Weights of a small contrastive audio-text model: text encoder activation gelu, cautious_adamw at rate 0.0022.
Rows from block 7 of the text encoder of a small contrastive audio-text model, named by matrix and row number. Rows with one number belong to one neuron. Each number is 128 + 32 x the weight over its row's rms, rounded and kept within 0 to 255. All counts start at 0. Numbers have three digits each.
After each neuron's rows are labels from the 100 texts, of 14848, where the neuron reaches its highest value: "fires on" is the input token at the peak. Only what is clearly more common there than usual is listed. The data: simulated sounds of rotating machines with and without faults.
# fc1: MLP up (text_encoder.blocks.7.mlp.fc1.weight, 512x128), inputs 64-127
# fc2: MLP down (text_encoder.blocks.7.mlp.fc2.weight, 128x512, transposed), outputs 64-127

fc1.425:118153143182142169157080148129099103104074143153115141148118101152163082113110123194105078112140158126163152180122120106087128153155086092125132100138176142148112121152090105098062032160157192
fc2.425:078077097096125150150085124133149119130072138089097111126130126154143133091071172185162071159110092113138148063159078092165173119144144141182179161090117144110110132128112104136143160160153161
fires on: ","; "noise"

fc1.225:132082120146094096085120183159137134083126105102106088165138210161143107133155152130139137053134099135067173120122064107144142103153079140134096082158105130163110112111116085119110139112147102
fc2.225:140087147058146110177176049095180126157122109157149145101103111121087122142146073081147138111113234131102148038145107107138153139098155106160130138172122146097155140139135143130138142157157134
fires on: "rumble"; "pink"

fc1.89:115078138140109156143089174164086079109078131131126111119167119161153097094091163181141081148134139079140096203126094172119102182146152104135162068136186141069140176153104120119116113131124108
fc2.89:151157131160124129136145090107119111107109167168116147063096124119111126142112117111144150098137173198096123126140095107138155106147096079105136213136152198137112129164111122084119145131089108
fires on: "reverberant"; "in"; "room"; "a"

fc1.126:159033168153101159135142148144110099172117121142158068153113118116154168123156138099124095162185105123075124176122107107141119161097117129162168104127168136046123181096113136206117121117185152
fc2.126:138209125161119165156166109132131143099143158139117161111111126114104118138129095127150168105133125160137125045121093125133121064143109082128101216091105087096119150178106129124125153142118143
fires on: "conveyor"

fc1.479:159023145140118169105144140131128119176140121149146073152143120101120108135145145121137080166149125107115116181058123152129110125112032153160092100089123161049117129092129133122171128084212206
fc2.479:057255100071146127138144104121144131091132115127110144128123143125112108123138116118116133121118144161120140068161179118147139075138168016130139197151099082168123122136115097129132147151060100
fires on: "slowing"; "<end>"

fc1.279:124053142164137098094082128138107133118138103143125133074209106079147083115089175119168105134105148162132114178094104153165142141160079104165152106083137167093102143186101061148143122087162182
fc2.279:022232132106112169155126116097154146095120123103148125121126129093129065134135103075146094113101198194105125100142104057128154121124161037124153029186122131147122128169168133133153145135120108
fires on: "rumble"; ","; "with"

fc1.302:106089159164089115129111121121137098146080150074153090114140109108130140121100164131180093114165138109093081127110103145137135138094153145130154067115122201041159210152173117125150132086174123
fc2.302:124102133106096180151151162100175147148093118128139108136092106109160083096140115121155086111116172144120129140149108079107161162108065141130161079125142100121132137098156212170124128175221120
fires on: "rumble"; "noise"; "a"; "with"

fc1.83:108096139128110100086091154142095093112111132139134088084166125140143096107138170161126094158104141060139163186095091182135108150148110144165149105089154156136128135169116036090161114110169159
fc2.83:131235147150104107103166141149119081156112135080131131079130150128134116142149097136087144148136125095099112083140103172128121138112103126164118111095112128142142142114147128123131114125240136
fires on: "thin"

fc1.227:164000149163118186093144153135138116170135136122134094126127108109146106134130121114142107156161134092112118155101095147118113139096054154150090081087117143051137138108160163164155133118222187
fc2.227:086236106114151146127135103139137140081145132139122142093133108117125112140135122109150140114137151179122142074136165107148135076158130029125129218141098080144130136177094091159123167139060144
fires on: "bearing"; "rumble"; "air"; "flutter"

fc1.424:097088118165091126103072184153067127123117149117116117088181138148137085090126166179117093130123144103172126179107096174130097163151122154178137057085151134083160170157102092145179112113195131
fc2.424:104255120095129073127141157116163113118106095148123129134126137130140095111142127169101127145095130121144168106154139138116151092130106087149134189132110061168103080114106076124102118160110159
fires on: "thin"

fc1.496:109096164138148101062156127069089128117183127130058117098106168168098089118144148139151171116158086101113127156134133115124097205168178197092158192155129091110134178143135090120157116119132173
fc2.496:112020119101142101171140125123111173138134142186144137201115114132111144116107102106142120102116101165119146175132177114137126092128146153108154098150128128136126138140122106117140132131147081
fires on: "<end>"; "thin"

fc1.265:137047120119108152121126198122057135153080119132116085141127137127167076069132138177126129178071109070139130191149099132153141173141059210120176083072159103133109097099127150157147118140169098
fc2.265:068228113105133092161070080181149124085094142099105158113156137149148152145070107138095123081151125164124170112159104107124129095137182099114173138155133175147127178154125133125098103132098094
fires on: "motor"; "thin"

fc1.445:184000149126123137127163132130102064183098132141137096149106086127139176124157136108117102154147105136058108197142107133128143178102121149132176110136166151050127125105151146170144125128157134
fc2.445:111107141132137150140156100138096147102169192171129154140116110137071147171171117116154177139108117149131138058109113128144103115131133125131087255102133103130116116144069094111148150117112132
fires on: "conveyor"

fc1.39:112116137150079098118072152178122111122106153124115118100171170174143139107153144156071051100185142124145153205154107176113080154129131180154149105146195149097139181124146098134154098137148101
fc2.39:167223115126126113104152159112173150139172088145142159139139114091103078161126102122148134112131145147174102113057167164087100124121045126116057181108098135155127101142126164115086124101167172
fires on: "room"; "in"; "rumble"

fc1.396:134058154133114183148162160133111091161091109098162091203117119096159141126133161104138102176134082139103108154130130086132140149113113118178168107121134126007115144081113176206132132118176156
fc2.396:136244126150119133139124127133136137098148124125113188106139131110099118152103094148139183098121141159165101079110121156118110080130113078118087211098102099116124144155124128112115129132135144
fires on: "conveyor"

fc1.66:108107127195045112102145169159142111160175144178086147101122139137134091165160157130122105125106106093107080110085106099148103112124069087114102108148151070165097151138108116094091134115123119
fc2.66:168180098132123103157155114096048127130122118187072154126098126128108134102175135113121149099120128169126122212134115120142146158140100131133133128136144139111111096108079189107103124141140111
fires on: "muffled"

fc1.117:108040142147111144104103183147087105121073136116135096091158082126157111100113151174156104163136152062137113182118091191128114177142103125172152069094168148097153163152104122155149095115204148
fc2.117:136233169129119122111166107160157121142125120091175119104138133109142099155173096098141133160113140117078102115118104141137135191116072098140139078114121175147112130131091112120128115108190127
fires on: "imbalance"

fc1.361:147061137151103150108109115187139103169077171083154137123150051122153155113050108133151138095166133122100088140162123132113121194124110193096178125100174210074164193127174198176120143133194097
fc2.361:149166119091142076106157161125128131119156082197122113125132151149129095120206153139083118170094119091152179144100140184121126091130100127180093168119098047205120067106099057118119104117106180
fires on: "clipped"; "hum"; "and"; "quiet"

fc1.297:092029122144095110127068171152078111120100127124121129081185110154123094103123168180149102112133144116153142181117108212133085152151117140154144092107157145108145173137100093132157096121188121
fc2.297:189230165139120094113129113167142103142105128110148139118120130140150106125110083162117172108137142103121148127156116149110128175119077138125140124114134156144122143130111119110081106163210148
fires on: "room"; "in"; "reverberant"

fc1.503:102107159117133146091091131130132091129112125097134092122162119133158056156114123143119122190103159030128124161072090189101102131118109132162108097096111205147127102152127105073138111092177194
fc2.503:122249102124152114056134124145125111116119116076094182145144159117116113138081084135126148108150116157118054119164192157136105123152173055118131159143119140158133149148095142124101155137068082
fires on: "pump"

fc1.119:131088151111105106135104171133069072193118076123097176155152117104129073094091187194117123120077116136132073175123161184128122180128095186130144117087152115133131110085150140127150117128174071
fc2.119:085164143152109157122127099148116077111126168114177103116127119121102140153117127154116162123158120078120168103102131165125100072126141153123100130097101158107157147148153090085167143116161164
fires on: "motor"; "pink"; "rumble"; "a"

fc1.305:081152170114091172138171100108169137129157127119163138108156105170145046097135166109141126146132130098195066213087144124098130125147140089052135115136132127102162142134151063118026078132175101
fc2.305:139135209133130171143132108086106149132128106126141126128112069139071137131119137073125166096136162126093182050135126151128170161097175041129148196238140147133120115134133144135134125104112150
fires on: "pink"; "rumble"; "thin"

fc1.475:147053101126100118105100180136100139114130136129131112144127112157115107085129125181136126164145106060189104225082121193125105175157114183127096170127177138115119157122073126117090121117166109
fc2.475:135148121143125106142142086111110153095139130186127137095121123115118134143164122067153135109125167185109155138117096103142146089136097078115132192127133151135109134170076113112136131117102132
fires on: "thin"; "motor"

fc1.403:148063116146090125114143159131125121115109100128155045134142123152161085106157140121158090145174131087127132202103085176128116135144038082139130088083120172101130163106067132150120107110148174
fc2.403:193185106069107115144155095139117124145125069119126140187136132123121116134119106085144134114111072153100130152117193117151139110125081205111138208075112155103111151072107178136125141106139068
fires on: "room"; "reverberant"

fc1.300:124064150135113183105075122165109100160074142112146115140150090110123125128085113191146120116131125071145117173100112163109110182131156155159146094135151194139132166115142159122142115131236145
fc2.300:097167099134122101107144092127154106097124150132111144098132120130116112134096131131152125118124167134102118023119107137145140084147136107154122223128122103154128165195121049115129160129108114
fires on: "down"; "and"

fc1.408:138127135107111123082133133136158101119074135144122086144128058129117096097120123166181112106185157075128097170105135169122098116152066155141115115066141162075138206175118111127127139123155148
fc2.408:149060087076115110156148130122121153128107107159145076150116117154147131103175144100143109139097090112123198164134152110151174124128102198128164158101128123146110108077113123145132121122155113
fires on: "rumble"; "white"; "pink"; "quiet"

fc1.456:126147127177098130122087124145139126093109126099113137132173144137156101136130121098125059080195143158138153186094102112105109135132107101134128058128134194052133184159094130141100099108159164
fc2.456:101255105131134186119134147137137138134116132090138124124105152138140083127109077186119162164097144054149139079145128144124122138124147083127126092135102093184138095114128164114100121170148155
fires on: "muffled"; "noise"; "white"; "hum"

fc1.389:147105157153113137120104164164121051139021140137130164117149088129176094108065122188122143140117143092121096170169110185111136174143101117153185093085149124128136130136120168148104092147197186
fc2.389:177201120171115133137172125106109057139093152108147170135115131142122143123077121138141193112121107116099044125118121179131157159132162151085123192132134168127144118129126165101099140121106063
fires on: ","; "mains"; "with"; "speed"

fc1.293:136085129161124159105130151121147152134138146100137099088129177166165103135137108135128114191132178057148149121137071126122129177101125081195128082155158114124143116110124152163128122149132162
fc2.293:155123101140112092120182141087115105127102113143102113141099127128117157093174171105137130081174091168106123137169196148144151044138082192123133180098102112056108162130147076164123184148126127
fires on: "squeal"; "muffled"; "quiet"

fc1.485:107085139123109136150106171140066098138081120114155060134140137134115150110137160166135087145152098083134103179114091165140105162124123100152158039090138163052130159108097093130172092116173139
fc2.485:146146158155128109132117092126109153134163138104118147096125118106084147148108115118151179087177141167134033052116128129135110115126113127137093192100117159081131186164125103116155154120154106
fires on: "a"; "reverberant"

fc1.357:104076113148087142122176130086106165134193131170163128157102132158139102092184158145163076179053125094143146166102067131140130124102138191153124143115124124141152147115108111113093144141144070
fc2.357:145127095121104097159151082124119145128146132190093135130121114123116135124148134089150109095117086167107180130107137102130139116132117181115137255117128124128123126143105132113145139134123089
fires on: "<end>"

fc1.153:135136156157139125144120138143100089133082131123169117156150084132145167145095143139109137107160125109101112111149150171142124133109190056171188125103128193029144160127139120184160095102183150
fc2.153:054171137133141141081134105122133124084139155119144129041150126116122082150120108117161134125125181156107122107127076138156124103153112007130113183140124133178116153172127087125142169124055114
fires on: "rattle"; "a"

fc1.190:116090164183129128108101152134061069101092128160148095089153106145141109143146172142132094164143145107108130171062084161131100156149108102168122096102169175138139136166087048095122075079161196
fc2.190:155154120102137076132127074148080104101112105175121145080137103137130118115123125097158197102098138157093165155142119142161142149155127172110159234091146157177106144147043111125125123117135093
fires on: "rattle"; "a"; "reverberant"

fc1.428:128003161150149170122131124172071075169073139134184104183145080141148152114105133151126125168165125124094114148135133131133105174119153113145175080118140167114132150130131122160145106141203181
fc2.428:073153139128128157092121080142151150101158163111136110035132109112114101155120117125174109137121195124108128060116092094159125105133129050149123178135120088157130171178117042108148165131090124
fires on: "compressor"

fc1.211:125046115143101121096095176137100110129097136126118121134155101139131120108086152180148114129140127065164087183108103207119105192164141164129124105117189190078140165161095131110098107122180096
fc2.211:123170123130122102147148072073109179103141132197126116112110131125105135149196123112141107119113159166138141144120110104138144075132109092099115163153141161145101124163097093096132120124060121
fires on: "and"; "thin"; "rattle"; "flutter"

fc1.87:120101125174099177146128143116090104086107152137142070160106130161148142101138138128130122125199103081129137210094094113112111132150161101136125026137150156000141160150073125129118131132120165
fc2.87:119146162147150176132131125132121075129144157127163120153127126099098142172107138142126158148138099098122120079066161150127084090125174125113081153122077137107153111138140113090169153104100177
fires on: "muffled"; "noise"

fc1.212:177107173135176144094114112167156079176125135115142114128137147154125146150139114140119076137188163101091088148131141152112081158099139093158116128176184179133131137133172124082132126135101141
fc2.212:095213078145134144202116142117096128087108110120136162162108113130127106132121118142139141086119123160155117116139177095103133116154156097046129114123113137150144124153089168107088097152106090
fires on: "pink"; "rumble"; "air"

fc1.28:133102106139062126150072176133109110110129108127141100147149164187174083095107137171111092122154102066161117170099067180126101181140182156147132150134169133114135167127058128104094100135149110
fc2.28:123220130158119116141161109108098138102136125175138124085104132098113107162178119072134124116153170189101094138105116096143143094149076015104128145156144145129113137159099117097129135118114125
fires on: "gearbox"; "room"; "reverberant"

fc1.256:173097116164108093119149161153099103146125125140124143093136183189125148113170138125068124113180117106127135173137139246114106145117146157130111125162143126133156135062132137134113103115125099
fc2.256:136255071138125096107123112118156157099136107074125160170121171130097094156102052145120156091152122107170106114132171158103113100133125092094086134121091186140129135157120157084077128125090120
fires on: "a"; "squeal"; "reverberant"

fc1.483:098042086114166106112144166107096102087185122150108158142176201155097054135160144144155138137084145101082138152107111121142133106183131141130041128150146113121108106101141152125118135130105131
fc2.483:136144090068103115160160133071075138141142148192107138116091133121089171114162117091134146082100111180111108194122162074140143167137128192101153117119183142102129128121110150111157158131136051
fires on: "thin"; "quiet"; "and"

fc1.145:144033169151122171150150131127093094156130108122156125173136099122159157127116152101134120148168089151090094166125111093130122167097127134143157099138150140048105156080121154196131116112202143
fc2.145:121222131157120135139160104109136155110140147121121186103117127108104110137167093124150176106114153143140111056112090132135120084130112097123102207091116101120109152160117097107133153124152127
fires on: "conveyor"; "<end>"; "imbalance"; "clipped"

fc1.409:131062136183123089158097154109074121126091122111137142093149117109117159110097167165134102106150124120130071164175067175125102167139158122130170078112140183052141149151104123119129084136164135
fc2.409:068164134134114129137124087118115123086114170195134138051102123117107106145112102156129143098133199143110130117138072119143134095154152040093124159167157182172119135179128094058129136136086112
fires on: "a"; "reverberant"; "in"

fc1.298:177020157161129149089173141138118084185105145141132106127101109128146157114142126093106107152182118114070104185153122148134133174114089161126170093141169127104135155106153154188120121118177140
fc2.298:128174113168129179159154113127111156078147165184141132103101126128116128136147100132154161120137168143143164087132061101130118089146122072119106255146137090128125133174070137130121146143072139
fires on: "conveyor"; "imbalance"

fc1.364:138039109174104149119086172132118160101210123129109143141115155127142096109139144179140115143114106064174151183083093156116110172142135172128131139097169105052106146116086095086100132128116083
fc2.364:117167103102110107162165110079094139099130132182109148079112132118117148136171137051158126099112132202106139131117096085150177098135115100098141191137140158146095120142109133096136142118107076
fires on: "thin"

fc1.8:125045146160128187109079142176104126122094138114145093117173087120137123123100137184138098135207134106145102187117103161119064160140107098158144112121165185029142176146100147149133110128171168
fc2.8:091064086141133121119122104124112160089138159176128140057125090130109091129087102132182148104134208139140092147122073137145121170175133092093110205164163168165128152207070131103104142130059074
fires on: "in"; "and"; "hum"

fc1.337:154000142183123182131075139130089152157136137095135118141129153149139153116098125185128113151155108068154129169159104122124099195109129124148129085135165169031120148085102144141130109150172161
fc2.337:138139120073160090123148100104124089147080099145080146134106125161146123088131144120137148130086097142067116135172152144174196152143145152152183226132140135190067109098119099122106143143116096
fires on: "speeding"

fc1.504:123061125150100149113079167141084091124109133117122127161146122124145099100076152188137098149140121058135106237111091178131108189145149138130128120137179163059157170157066136123126130128133095
fc2.504:138129129136125099146151101092114127104122142191116144094109123123115132139151134093147114103121165188104142146130109099135157086142092089099128223143142164132109122162109107096121133126053109
fires on: "motor"; "rattle"; "knock"; "flutter"

fc1.280:142110171133127099115098149057153150141085078125138125060190153189120168175101097117088145137120159107098140153143156084107125128089104124171133150160082174100140103124115120112226098126146144
fc2.280:136161131102211130121080132130106110148106109113141121133132135114092225133088119126104165152147190122124158123154099137136125110097091202062140072117161094119047156127130115155138108092150150
fires on: "thin"; "imbalance"

fc1.253:119119167160107139114090125206134077122045126123168150114169078106146127122079128186136131138161148104152105111136124163099116139103176109169186129131138189164148175132142163175135122129195138
fc2.253:091182130180141131081132099142153112096124157103125153028139125119124092160108121122157138138138183141107110066110051145153126083146129026149122156130115129151135154176124046117118164119088139
fires on: "a"; "in"

fc1.443:110076146142125177151100122121075133121111149121136094142126069141140097113142118119149139116106148082112140207103101107120112174147125170114162069097156191108119133163134131094172103116175115
fc2.443:139197106113136116125135119133159158110167113123115166186139151088093147181116082114123119084164113180148083120100213114088089099113114086071084182167131155147140150128101182117099129107069083
fires on: "and"; "noise"; "air"; "hum"

fc1.26:134140164169171159114104175168100065143070165115161097130166159108122111111057111153116137157143140107122115096133150145099134131130157043123166099133111181105119131135118147143127091164121140
fc2.26:042245134129138148081125137118159111106115135080158112058137146101125095163103109137145122153109197122112086069133107138135117094125156025133117082156112136155130130171162065119148143117087137
fires on: "in"; "a"

fc1.22:111087135143076164146126145144098110114062149115150052134127123144157154107139145147146070123196107067122144161130075132136112145134131122142163062111144199001154195137097126136147118116146127
fc2.22:140183161125130149139104112151118129148149102073104166158140140112092132137074104131123167080180099185128005120132162141121078141118132113142109144116116130064122169102142154130146142140150087
fires on: "reverberant"; "a"; "room"; "in"

fc1.334:105047154124118152123094173160089073139101143118165098167176058101122152125113150136131129167130099079132088160103134164127099183125167127149154115089144178058157145107091139141177116092200137
fc2.334:098153146163118134131131083148111115098131178160142124078121136128121102168147120109140125092163187167102150123136089138143104095157118055110118154154127163142123174167136080103129139128089114
fires on: "rattle"; "imbalance"

fc1.429:139041130165115107088130159122098120141127137136136081076138141153126114113159167155129101170150147058131137165095068200146113154131100131171105086113153156097131140144108071120143110105166176
fc2.429:139229146148086103099124109169140081143116160093163127076156140128121123181087097167109140108161129092123116084096078197115103134111105165112100145112115196133138154112162131088120118107203134
fires on: "thin"; "<end>"

fc1.2:089048137167121184131088156177069095134085159095137100103160111142126111119112150187144109148157147077127095143118109198142073156145128089144124090113142178087181167108119146128170102122156131
fc2.2:164220129149123104129112059190113085120100128136123165139128121145154121127084097135130183065161118150084151153154187149139123132151107158086157192109139163134112160136079097119097122144135118
fires on: "a"; "reverberant"

fc1.358:120000143134117157083130160142090091143093108127136091120135106111156079110120144135158141173123126084104105188114114194149125140149072167173145108078127108096120135126116133169150132107208174
fc2.358:042255112092127132151124115116133135088129129132120152104140139113101099142096104119110140115098195164127124089134122122126141117130176025089129140170122113186133123151151149104133122133097083
fires on: "compressor"

fc1.435:095121193117150154118178101111133103082117195078124109113139160144094140125146089153154188091142141132185171121106183123135146106102136123102215098139173142123095083114071072113069153089149130
fc2.435:125106159151096121147125080145132160126115154167128141171146094134109080122113115100174110095085196125113109044125161118142134104115142088118155095133126127133168129106126118121104128102103148
fires on: "and"; "hum"; "leak"

fc1.128:145111143128125143116106166166058025157060092109113143165148159143178114088091153178082141157111088097098098178148162206142107142150127161140184103085110102092120125086127124134128123142148130
fc2.128:088205149104135145105089095173158075126104126066125157106169120106140121152036106146120134123131174114105120129113062150107101162113153093135141055127123174112138149161157144134129113125184164
fires on: "motor"

fc1.366:146138101159121091099136198121069114101125111156108163116168162185170099123118157148122125179070131121169114155095140182121149141159148137142109137131155104189156078107045131124086098107107113
fc2.366:084151078109114112182169192055115166103146113182128115118086143133110130093230158124107132136087138141173166085149105117131164076133151104111112150151112023149123077113133119142148133150084114
fires on: "muffled"

fc1.495:106034160142128171118092164156068088120089119131138078106159105142157102112136156148144107164139144078112126205118105178132087161143119103170162059111175159105137156136100089126154090114173173
fc2.495:140178143128110135107180136143130072163111126105146138114107134116150095150113092117133179170102135082091112098114125168126132195112117211133127166117125136184132099105146164126120126114238109
fires on: "imbalance"

fc1.5:138035109128122143096090168150103132141127125127125126163164111144136112099092148175153111137143130036167093235087124163131088196153135182122118159136201187103135151127086141100106124128138095
fc2.5:151133119121120106161150107092105142103139127217128137099115119111107153145171137070138122104113144228119142143113128091143167093143087081107132183128143148143112115145109119089140130114094097
fires on: "and"; "knock"; "flutter"; "rattle"

fc1.274:123087122164120105169074187145000091135119116137092172144182114141106143095101211190110110111104093154153080158130160159131101124170140173118129134086144109097152124108101130132165122138123080
fc2.274:113170164127136154109147092144137082114105166149163085146088118147138121132158097135114158122147138084086182124147167126127121082134126148126131176139119132147117121150171083103137159153114163
fires on: "a"; "in"

fc1.47:119075152155083161144123183177105080141096125131157092151128127139165123127161148144117100151164120083096146179109102167130086168126131107171155094147150103119141157119093127177137107119165156
fc2.47:116146106169104182159157124108137112109123167131146140113089094101102116128111095132187156093141140151134091075113083123121120128141122130086108204101128146088142162180117165118115163139136096
fires on: "imbalance"

fc1.68:133060118116107150114094175150093125134138136134135127156154111145128108090086144181171098143161121072164101202111109183115091188153151149132131137137188153063136167120073149114108133125115087
fc2.68:126142127130122115152151108091105129099127135200121139095111127113111133145141136090139114110122163201101138139127119095143159076142092091097129213149139150138103118153107113094130138116085108
fires on: "gearbox"; "knock"

fc1.292:140093157175115169101122158154103067151052147125144107117131110128162123108108121171086119165137129067108118167151106175124112170128105108168155049128152121097143135128129131163125103145204197
fc2.292:107201121140109148135160135107121121127134141124117155123117133109088113130087112146165184113116134147139049084129072151132123136131128108118101230126121123133116143153133137117136157137114106
fires on: "imbalance"

fc1.216:132039133185089162135116155127103093144070147116148076116122108156152108108132142133153131126144138058110145187120076155123138166132098174113157055097154193052136163129139126124156105128239129
fc2.216:148255128116121100149142125139149134123117102110113177131111144129126074126114062129110157077132151163126098124166132140094121156119116076110127166150128138158122141138114195138080110153128080
fires on: "rumble"; "pink"; "clipped"

fc1.168:193065130111136095105108183137072058114153094086144091117150136104104110094139159125146125164129145091121089112168127112097112117165153113117102095111084191091147130122078169073177124120128150
fc2.168:055216126104117109135132136105074106137145138153105133077125142096108127139164136114122114104116174155123088177132096114148113144137126122113142090147142136125121135122134086118208142141128074
fires on: "a"; "room"; "reverberant"

fc1.15:113086142144094076089117149130104117100107126145158063112168143124151138121131171143109115176142131074137150173103057194149132144146123104155146069108152178090124152155095054128146108091162178
fc2.15:118165117158136129090136136118115133138139138095131125066123143124114078125139115140144190173088183063129100087126088180154122164141125079152115124101093073170122108138125100122152143130150141
fires on: "imbalance"; "grinding"

fc1.44:136120124129083100103152119085117147156128139153139087114111142157135147143167106111072164126128124086167153208114150141188119144086160169142121218118174162179065109109097110123138115147188087
fc2.44:126094124157116107165129114119119146111132119156140117154121098128118110136131141065167119083130122186104160113102148101142151087135104132115127206122123138150120152170121080110119149101098105
fires on: "<end>"; "thin"; "quiet"

fc1.24:133100141149108127130046138197113136130131135138132127119207109124120134125088134179101086097182140132181122192097119186105053135136080119149113120113157159063150172137096132136136081110166166
fc2.24:128220176098138186124127110188132101146164112126119153166142151103127102164084086130106146142105110150103122114133167101130095115123140115128132159137106107149103112103136158119152137137126130
fires on: "quiet"; "reverberant"

fc1.276:126100080119147176081154164163157163150113134165116134133112082141110104117114136141100095157088156169134127092105102142109128176080103162062121100108129137086086189080097113103104083113146116
fc2.276:166088116083164122171168088096171147159122102110114156107121132132099141164130082104144128111136208146078120061127108143115173117097131076155138155170108121105096137133125143119154129146177157
fires on: "down"; "with"

fc1.228:120067124125108147135102146132105098133072154127153067124124081160129116096119137191179121144121148023124141194117096174145125180133106157092144089116167186147155159123116110068141090125153111
fc2.228:125130176191169165104123109148142101127118165083132138076108132119156125149117080092118139123161192138088081128142078106109101179126166048130148032177155159137131140164170158133122126137119134
fires on: "rattle"; "a"

fc1.282:154028098155107132097109153128098087145090127121114132169154120157119132102082135167166108144147103066149077209099124187127120191146136185127127164128203211117105164115093123098103115117177098
fc2.282:114166133127114102189102096111101173101152108204118150095137123107112123157159134101149113087118175217136110150114127085148137099141086042102124135143140159140116142154100111086130129118097093
fires on: "rattle"; "a"

fc1.16:152044156177117154084129136142110080153137123148162082119135139142141103129153126130100132157177134034110144188075109220117077138112070139175092098114123183102119118106126112095135115093205219
fc2.16:091255122111127119110143111141114121130127126092093174136132166128118089138108061125112168126099136152109093082159170155132131129126155109129135176135110120187119127105137160106119130140124074
fires on: "room"

fc1.264:127149098109151132120074127152110112145070123132146136106104091138116099166072131125132122098154184152103123148156103190088121126071113131125128037144085139103210147155156196156114096121113161
fc2.264:092255143129136129093137127119117126115131130062112141048154157110118103175133123130143117146127193127104105094129073138137124104118126048143111153139125126158111134133176113147143135129068130
fires on: "in"

fc1.509:152085146176144166140094122162076048165074146112096139094140137206133131139124147150114134116149118117081160116143112186147087114125087154156125168085108174120106150072109097092147123142167155
fc2.509:213117135128120062076164104186120095153125125149111157117118135149134148116132104110091182102166118127099124164174169193143110114129104182115127181115140120132130152090149149151115132127128099
fires on: "room"; "reverberant"

fc1.43:135117151118153137060123102068087104144130094139143201102125146093168136159144182161077134119082156171163166126103085126184102109197110133139140102126128170086117057094089179170177149167166114
fc2.43:151094153101178169169134102085181137173165123068154127108168119136124162140135121142143171120152123086128150060126137169122137124101171107119128140131128110090098130130139129160151105134022119
fires on: "bearing"; "rumble"; "pink"; "air"